config = dict(
    dataset='struck, bounced, scraped and rolled objects made by modal synthesis',
    spec_augment=True,
    targets=['striker'],
    embedding_dim=64,
    depths=[14],
    residual_init='none',
    merge_dims=True,
    adamw_lr_other_params=0.003,
    max_steps=7200,
    adamw_weight_decay_other_params=0.05,
)
Rows from block 6 of a small audio embedding model, named by matrix and row number. Rows with one number belong to one channel. Each number is 128 + 24 x the weight over its row's rms, rounded and kept within 0 to 255. All counts start at 0. Numbers have three digits each.
After each channel's rows are labels from the 100 clips, of 14976, where the channel reaches its largest size: "responds to" is what is common among them; "loudest" is the band of the loudest frequency at the time of the peak. Only what is clearly more common there than usual is listed. The data: struck, bounced, scraped and rolled objects made by modal synthesis. In brackets: how many of the 100.
# filt: filter width-5 conv, dilation 2 (model.blocks.6.filt.weight, 384x384x5, each kernel summed), inputs 128-191
# gate: gate width-5 conv, dilation 2 (model.blocks.6.gate.weight, 384x384x5, each kernel summed), inputs 128-191
# out: residual pointwise conv (model.blocks.6.out.weight, 384x384x1, transposed), outputs 128-191

filt.284:168128117134106157078121125134131098100095144129143179124165130146116105147173155145118122129111146110136115096129134115139170125123145114140126130099142160133127102159139164175112126102128143
gate.284:135126126148113142114074151088100150098106119129112118100111134075108145164133106131100096091138126142130132125137129123172120116123126145114150107134133104110146111131107093161094098141137150
out.284:118138126130162124128102125150121151111148110167091143158095130146122120115150144134184163155131134131142132091121147148172134124123176148094104141145148093058155186177154126120145110148101142
responds to: hard striker (87); repeated hits (47)
loudest: 1000 to 2000 Hz (30)

filt.120:148131163126105177134112095102170163123126113117091107123181106104093120102098146172113124137106089090126155105160144108086103132122139126112130133091112141104138111124115142119117121108126122
gate.120:113115151110158129117094140119100122115154113149154177111147099149168126128146138143123146120091122168094098146176089139129141151148127114135128111127131135135120180143182087115114107138106135
out.120:148155089121102157124133126110141115139128086100148126103160145143108135156115088111142120136135170091136136122146134095134172154146135122140181109134108127095152156132053167106128097138123138
responds to: striker: soft (97)
loudest: 500 to 1000 Hz (44)

filt.169:113101134097144097154156108112139113068157073117123068128109147108146097153147155126177156133152159097071130157130138128166118129110122161146141083152085180173121141095115117078158126136128130
gate.169:097092110126118084138117155161138127184105152111136132098126137154122121150118128110125122098114090114110177154178099096091090152121139128122109102093162155108117136079135132170127114130070108
out.169:106134084140128201092086131132093105147113154165081145126158108093118121108096106103163143112145142120142125125147100110113107135126163156144113138146161129110090163151182095159090124166115084
responds to: striker: soft (84)
loudest: 500 to 1000 Hz (51)

filt.173:073097142142139079138126122148147160127151064126139107144153107111124150130118105149113132154140116104150072170184154111130171133104141154149145115168134136152164161133132134128110141141120125
gate.173:119093114113149144129141140137137107110150121141135165109109132130116128106128121151179094151107114111156120101113133143149159154148144110111122132127131126116126100105124093127166138130130154
out.173:123140140186125108150151145093115072146154167113155188112114130089091121111136095153164121124127161186118142139122138117129173128153155134095123143113155145093149169144103098151136136122137121
responds to: bouncing (40)
loudest: 250 to 500 Hz (41)

filt.238:100108092133116112111109147122125090143134153159145122147065112133192124142116116100093136143111102085127144124128181105160133105121140098131121132152094148125153111113168117139065160129106130
gate.238:130093132136172155091141160146130132132147144122186144112167143149075115133106159077149141137121145164127121153153170132173143133063120114092116106135149133082156102144126145119096148155129122
out.238:141092140123110146119100166171148125140122113069159128149124130149131106133115097100124137167122139100132139117153173181131154103154133114161146118122121104131118145176149115158138128112164100
responds to: striker: soft (88)
loudest: 250 to 500 Hz (46)

filt.145:132165101163127145110147141142127158141122147119121106148127132142126105122175142117132082109107110158131123128114162142157088116107099152169170131120169159102161143179111122146155145147063137
gate.145:112109144124155099104166125165129118090103110126168132105128080115130159123186157081141129173113124126149130157149079107092130146107135103098155172108158109100104137115121146100109104160102128
out.145:107114094088124134096185144123121116131109086099142123111127111123162129126141132146121104115132128127131107142133120140134162083123089134113136123122109129128129141127164176123155133131121169
responds to: hard striker (98)
loudest: 2000 to 4000 Hz (33)

filt.64:144130149111159121173151129137101150118089150108096118106116131115111136144156100182119155093119104121155135109144119123149121178143140158137171146108113143121156103128148092049153154135143132
gate.64:150095083114147141065107152152160139167153134122175144086168145133109136138113129126193188111122086129106120122124145153121116107147146136134156126141146109150151130094126136126137135106109109
out.64:150120117117114129126143098079110151123133156173097149138182147134220154127153122114164113082106113107181114129152148153145173135120114117131093150127134141138131148115140125109104079147118136
responds to: striker: soft (83)
loudest: 250 to 500 Hz (45)

filt.242:110148148109138133095130121122094160173126123153119161099127122138101106121115148159099063110072138081089118105120144133204138103109136143129145109087092156139144169111101163148137120125138144
gate.242:092138120139116116134166142133077092139104086115158135129189106144137115088088128140111135132172131126097113117119127107096166123162149095134072133094148138114142150123151123135110137119193146
out.242:127144140123122105077134160149137148143191109137128145107167139129132105132102134126175119176119110108121098127144093102122110170127134098117164129133169168120108118109132120058128129101114167
responds to: striker: soft (83); bouncing (40)
loudest: 500 to 1000 Hz (44)